A small multi-label image tagger, trained from scratch.
Model: 48-pixel images, activation gelu, moe soft, num experts 16, patch size [6, 6], layers 6, width 384.
Training: muon at rate 0.0055, 24500 steps.
Data: trained on drawings of small networks of dots and links, 48.2 epochs.
Rows from expert 8 of block 3, named by matrix and row number. Rows with one number belong to one neuron. Each number is 500 + 25 x the weight over its row's rms, rounded and kept within 0 to 999. All counts start at 0. Numbers have three digits each. After the name is the row's rms in percent of the matrix's.
# up: expert up (model.blocks.3.mlp.up, 16x384x384), inputs 192-383
# down: expert down (model.blocks.3.mlp.down, 16x384x384, transposed), outputs 192-383
up.100 104:459492486502459492497495473507522509503545502459505472494443499489520494476475530511473490480489476480475427528478466511526498483484525499496501504487475482490516498514493568471502485485481457521537517455484487505504496463488493523478513488518495544514500518508501462504512468487513492520517551512528535508492474497459482481518511466494472521494456542539521474524501471497453502470487450480510501463492532469491547522546498489524529503494467461519470502492467483480502511467524469494504525537467502484505468495467514551508513504523456490504527506497498529514447498480446521526
down.100 102:494488555485501489525542546509504508516469524529499556484524512481527504499490500517508488483496480507510538489510517520447528535472478491525509498497518530495506468511515465526509498521537497471446484502494539450452565482501501476526513496490478491487510517491489539482480478478450491502496509524490552476423548482512509502488465556493527502508493485475479531511474505534486514504504515512457495512466498489505467450499520536514516553534516491450510474515475521488480515539463517474502498516540458512517488487448477510500512509547476548464505485470516499502557467485512485474
up.101 110:534513497505530501509465471445526450556489498524477510493443527495515525515557504475466476503508490488471482516455521500511501528489491485457505502530495466530480512483494483503496475448499485512607496494490431539537533505494474516516487484506506528524505480525496531532477462526562489463500471524498463544524504499433523460476477490511491507447521523535518524471490525515498478498496519482487505511524504514470483502520453489504474519495549536471502551456501519510494525480510460486518477479517520496516474517520475480497493518525483533535482514532552540516516503453535537533
down.101 110:532509499491501488508511501504506519452568470505513497531507494504457479527454500515537533500512508504525517484534486523540513504480503515515532492504512512478499453480566505495477468533495502531468560494491526490489493543472514468480504520539473537510497462539506504495480503464508559512492519495538515439476503501553455481506509450520536545492451493488517487440486533517553495506485487494527500463479495558474492493502506509487535509479526495516531471527466474520511488485516520483486537473520510458446509506470480493544490478480532524473497511509444485497479466523478489454
up.102 115:472531479505494459497496487470507467488472544466511505516490492516501469469540557507486491491520531436491481529490484493539472514527483514544501551497517486486528490520466531484474537537513494486427508471512538527498539499502458505483502506477501501472551510537493466482509518496469549522533500460537484541509476538517450489537538500488522453555491480542526515482504527506520503481546493467494512518466473510521507453496484484479495509503512522484484442514553512500487511507482508474497499510481529482485500506456480496519499495523451527531451487510488503529473494493475516526
down.102 109:542502489471477486500532470522525522536535512509505502489486526499442479520429508473503472473497520494515478507468479518469517469481498474534488492476507523530495475513503507513502509487499487542504506508487497471471512471481469504470508500462446525470543486459503521503493493503551504519469514520448509527504518459465529519462517509523467498516478502512473497488496497516511515456531521522484514439501475546522488532482511522458488519468479501467543477525492518486493478474481482493502478452523507498469474517535511451504497497541488438516534511496549545506501512554505517489
up.103 105:464476508471518476478476521510474508472500486502512494467526508515502507498491525538484490471528473500563519490472510510526502501501501492519475460517488470532467501442489554461497548503490505517472536481488498489506520536488485484536450506504495496477485513522546488488452470492505472450495519495500478520512476501526487501480509447519489535508524446516502516508506545496522520514478503460500477507503493474464487507499508536500468532529472513542520551507490521494498552489537513477514497523486493532508527521497473462535489540483482496523508476511531483464493522486465468502
down.103 100:536478516512520512458501479524503502440468476491495483515507486478489492522503512497512516489499517523552504518520501511518490525497490507485507518523465500466502478574480490506534494544514492471514464496502478472487477516526497475494505514501507529537470465522560535523496574503484516532517495482482489458480472522520475492510462519525505523490489488479530505461500490490491505477553498543538451495531518472538489473492493496524505500455488485474464454503532465495552497473508486497463475491504479498502475471508503517500518493466495563481543467449474526490525471490523566513
up.104 015:500488488466502500485507555518519509496496523520538510517533494501533541505511463499474487524515485477548526465449458491526484493494514532463526487497523497503497497527541531501490517518508500442482519479529475455500510531508520488482485522463502498506487475457539476520437508495494515478467530468516457503510482475558476503479521513481527507504467529517477545479513529561458537464524510559431514490446527532489464479516542522535493507509456535481492506461515494482495471510446476501506564514499458494485513538515474500514483519496506524521482539483460490502489535504513533500
down.104 017:478496518461498569498509547476473498483525495487517534537479463491462529502503494495492508506485510500498487460499509492496458529473461495502520503468526549510533511503511464527502519512497517526538451524499504467501461525478531458508503498525509506529550483502499545517509504512500517517469539490508446465512492486459539459486469511539503524503478494544514544524476550469487492480497520439499521487495533554518493479460506508495515506505507524463484492501498495539475480492506452529454435483521496474516512504519484517510477547482486526502531499484521486511495489499486494521
up.105 104:530515475516511484492466477474516502530502520531509477510448506504507507493504499495456522524486491523559511523491507511505480479488516491514526544561525540525483531504499487458496530505531519466487543501477491488471466523448421482490511487485505488557528493466486484499482505508508545493519539474492499497536517438470484473481508467512514501509499514481458519496547495494520537484506525506501544482525502465454478478548522442499508507485471484516502428485516506486537534510463471490499479530525517476503514542499532477485518490476486522525488463496485501488498482471486516468
down.105 101:500512474493474523497487471552550513445488492445450514510496511496477533515495496539501471489514489514497505475524493468485467497482514503494481496534486482463470453520494486464494445535488478494516488485507525507493493481506573516516515521501516459466521525497519537456510497481502487503486502520525484488519528556513531528517509507487500481481464452490470521463503523518508489454482519520483471515515491479487495476508499507488478527534503506520517498492538481477466518470468492503487491539493493450471516532529460518486517496525494456514503516522471527510501470481514477530
up.106 127:485515472533496521486500544491475498465500490491511491500517458485511545518529484510495466504541487458543542532524539492503463501504481452513487522521509505520506513500519508534498509475521550501504483534497486510494454550480534531495478505503505497485475500498509493439513540484485521519505487472503489475504463511491474468446490433501503427515502473493461494537518511541512501491478506501525496549480502437510522469512499517494521478448493531533483501470519523484485528514485542495437545519510517505488535515535457525507489527467511506528490444479521475505477494491514509534
down.106 123:501490495472507483510485478531473502477544559494468444476453486469520454520496498454456473510517501508527503498461523543498535511506503479494516473471511513508494458514521511477482527475502464505519479533494559486482477529542442482508519495498473522491457495468498515480504538505511524430517510482484498495495525520500488508498509524504468543459542544506504486526485529451498475492491530474482468502513535529506483542473490501509526480503489465479490526504480522499519515466506504521485492482531507510475477473505555524523518535476490560481560474523501522496512513525470516508
up.107 093:492548523498481496499465515517529505492485474481461497479552438474515515516478479452514500505463460475508511478473498516483534516504498512497508497511491509533478546452511491503489511523482529496486504470502470518514510498458503499468512500498461503526495478480494440509492526458465463501493502543462475475467515529466505477492483511535474500503520479545497494517525523479488541524512507492501540537556468486483542493516498523478503464473516489515488533445489470521473549495499489520505507510541495505486516516527481465515529499561453463498509495505465499518493505518504500489
down.107 094:510495419536540517499501535519526518491501513486493491515469488507502517514521510549511503453524477549490472512462517505509486504514486517485488508518499471496469484531509506470510506456504456474491507512490540483453468532488445482507502506546526496477495489464506540466490520524480516484513491529488503487475484481476487481514518484496491510469467447463505554517470493549493468499463521508564502499492551488515433468507464498504516487498529477547529515524470507501538508519471472495488521516534510543438534495469510516487464494478520513520477521532466506482477513537504529524
up.108 119:479483541491492529499517494517535523538458447515459511436526533461516510513507476551491462511448486478510510511465485506517482516476521454490503548506483533497506483495525485516516554522527482509503496502538525457509480522465463539502536548485524490498482467468474476491507546476513494537518520503502475510488524517455483517557516506511492501464529528465484504532478489467520519514477506492483521491490513527534501514525479510499496520498507500518502505495475464526464502468496510483470516524487504508473533477536547469435529504501520510470482490433497522517427487527496474524
down.108 110:536509493473489481500457488548506502489493467563478454537493577544474527487520466509469488513531534515511478504530501515488518529471475498528522507481504524503479475501515475513506447463471463498500527494500505489471491498489510507491486514529515450542505510535528460455469505447502481506455471475461507506539531507469521487492477491486462503559446507496469501502517491526509512507525550525510495466467483468535524498465510503512491470507529519515481499517511500477554440521510459531444541481507489521487508535449521488535494496498507486452520518539502499494493572472507468495
up.109 077:555474556513503516503520446451508512501530477442531516517466449532524513467540527483507473518450479518477503516503519512504524469460472475523485488462484521502524529491480505527490453511559500488541549509468472478516507528510509488511506503457501503549488496515509520498504497525484522489512513486487533481544499501525486464464532517521502497495476506475433493474535541461459514508481524509501544501516518529516454470546520495488451485523493479492464479486501511465507518496482521521503500555486486468485530499502561510470472512501517465440460493507508526487473485478507477513
down.109 082:513434487498468507542467493530512494511476522492475518505485455522489518475513496512513515504522467542515492474521486477504497481482493540521450467445488491454459499542514496473501521488498514449483473512550502486477466505528479517495523476539484531519462513461508470510497510499497476451504500507528487539463499491483507548508460487512539487504503461496476503480486492534483514466528459479526498501496509476526524508501516507545477473498561545544531476543484534504487471604506537500519450483506532483501459470536515528495520494513540490507520560495508484496506475494453532496
up.110 107:493475522495519538477557476458457498470523485530566502515469450521498479497479541491469549473495528488538506473483508519483486528519551530522502506468501526510524446494480532446467487507476529445523482494519556493454507531495499471506495554463459453525487527525484493525472510496468483500459533520490490515488513498514458504505523557423501499509474501482522490517482542500484490528517523495459436475507519493478458521493559493504492495499509511487524528506468524493445463520460483530532553498521482513495518527510483524483530489495468496500454493498485479537515516486490467444
down.110 103:507509479492483487492515544488520544486464527502523530509495527511520489451457485521543500539497500518447488476507510503519483509534498507480497521538487502502463545496509466572501474502504513479494511460499464446461492503472480532507462522496544491486532491515507514516484525517508493492520458553486509527501526469489487499495453496448514502466471493501442508498485441482502530490537488513495496491500518509546502474531480494501467502498473510456506496471527506471502507467517494500513456462521549488527508501481489488458478523485478462525462530555502490483484462503546477529
up.111 101:489518494491517510491535492499529511545452529484514496526478483570507512556453489496507482513467511503513525499504491506519452476484517463493512468440485504469470501486507503500460535504493521506517513471557491491520461462517489446492513510499471506529549503482493548464509503557500533504515523535532502480498517484506518472503484512491494469521519506519508509520468488450495488473525498493454472511460529457514494495474500484494534486521503527519523542498487543521482507460514482489478509487503467523531550451478509560491476478501491515488531536487500499492490512511539490465
down.111 101:495520544536506461536473551504492513485534490566478466504489493504480491506512480508485493514494527517454498509490536512517557479520524560522474507519487505515561502526482494485523461442455520524504443528499486528482490500450485483497483512505545497507423520502498486544467501478505471487502490497479544526492474515514491511509478475456501467457495535447530496524525496520480513469505544507519506520526503531505503526513518480429477518513507477473482511467514528526464500524511499514505479478483499518476460530477487501542481535465497521423523482512518485495493501495486500494
up.112 089:521474518536502501473537510470478480520544544485535491492525513558505493513526474503489498533509546463510476481523500488511533464477499493465469533528500491488464520490487510515474517464479495478504491493473520558484576491440536485516505479518532441493522506512489495497497526527506493484461508480509504521489472526499477516463480453502454502488519497491479510502552495486477502506520507502498485459540520505454467519568537489495515503461520458557525499544493520499517493503483463521432475523481497535484505476554492492507490515488467511499496524482538461522521566500511534525
down.112 093:510478481524520545514491465519539481471528506508496532514493471462526518455508456509512488423513485477541513529508465492513502496506491509495520517490530527477463505539495457524510496503531502512494502535481506488488512464495509475497478488517509530524493497492459491508509480519537510484495519519466510534535501508504503473529522476526499500493481531528500498483447520480500442524507456469500492539453511515518486489450495531499523488470525501482496529489537502460476517481450518474524545461513506483474514502490506526463552496500475503533573491459481507495523498466499488490
up.113 032:450530473501490541449472496463497499507526501480524525503476493499503447445534485459522511457509507485500481517480504468547541524522488588507523550497484486476506491476478511494494480543530473515491513458442506512494540530472490495482506499507494489515512497493505503500500481487486502515530543520512473495510470478542520526519503544527500517475470497507476492470515490484505436512474515504474544504476517511490461492536492512528490589521507473535508549498507485516489507495508464461465489520494523481493508498497533480478514489527500482469473492514515506540520517473537500544
down.113 037:505519464506526520498518527497514467530523552487479522498454530533466519561483510512474545503487482514515528490468534533500464540488486506521456549518510454489492494475474482484500480472443506485503515499530496476525568509532490514479492491531500477484553493469494502486499515486523498506487517479502505502522495511448488497513488497510518518448471471466517472504470496464464491483447471497445524521487531479502539509468476483497518497509509460468474507524517545500531434506499471500502499504454492471492521520528505512518541507499511488527502484510489523516470552481518516503
up.114 124:461506541498482501456477488504521475500496517482467484547521494478479475509525519445489496514478459437483526502485534524550513525469544522532533507452523511497518521505484487543525493536509476549457489509478491501492507530482506545546509501523481504531470505495512550506508491495502511507460474503454451498507522501486450482544518499524468503521549500488505509508470493534549494529527489481535523523488522545468526467508529472492478528463552501511540517520503486508503535525482504491509488497517517508520451492555542465493505473547496522510509542521444499527506551501511439498
down.114 116:487494499542479512532474511535494515473503518453487537497480515479561490482479523502502546489535524558484517568482511491466494499498510477552489532487524464508453517490528541521481497474475487459531506514515527529444486518528440546462436499541493518484505507547507523502477518531518543480523490491507491530493477531518539538506441463492498521486483478535475477480462491523501487485466489471499532479516508529549493518489454529495494502495489497492534514500444504471507510452486467483475501514454539498468491480524496503508515504531512499541519506523575502504499516503491522479
up.115 114:510501483500485482531481479505466482483483518512502548530512511498458461538501507485505478496473488535528513521525516523548533492494492481483529503483487515500507471499448517496471484483508524536486456527492538518537491451448511517514494483526502526476546467517460498461502526494462510490506495519491528457494508486505522478485478549464516471523535504507506516514512504456509490512530579551515516472503489482475485532520492534506500484495500537521470543498481525515540503481492496487538469468507531467477474493522501529510462487509487522501457568518503504518568507469513479499
down.115 121:442481476513501526520510507471511483524526453510501483496496478489528482527517491474481492510524521498460513492474497441505529495548493526509515500482548521481527525515497467547500471460520499487512514502481493499492481531504526440513500511480501477530495525506477524473532458523485529505485491514480570560504470481479480532506511493494492493460477528506524517485516511497461506487508509497573477525527533534482478469478501481482479483490531468464556501517506499526450507532527507461509506486526496540472514503525505477460521474489535479505504491508488479531492434533568534463
up.116 042:499486533479488516487519540532481500542494514493525467508531522523586543504452482510492510511486520528508473538529486503504480476558503508482495491488473497490493516511537488508511521513510527502482528494477506485504514493489526505471512508547523462492458503476511534454494459531508502505482491495517463498456464546519480497547523492497475534499577501520482489488474500468498496478461540484520510510471508485515419498480509508505522524489503492557519509450455538505510478480466535506492522479465502496501538502472489501552503480531487516542458525511510536494516479526499532514
down.116 049:535506538453480480447509531523492508506448539519497503522540537557473495477542533499499490472480508487501476504537511484488480516510507524476483525522460469510461492505480482497506487494490504508490497539513473495507540551524448518485500476449506500508431474489495493536535504515517516495515523495497434497484514497487548518543470480534490463505469480500520492500472484492440489488469464535510510540509459531485552497505517524483503511501492477466492465448532515514510492484501517492519542512501519433468514456506491496503483502508552461539502509492463538476496519519529506532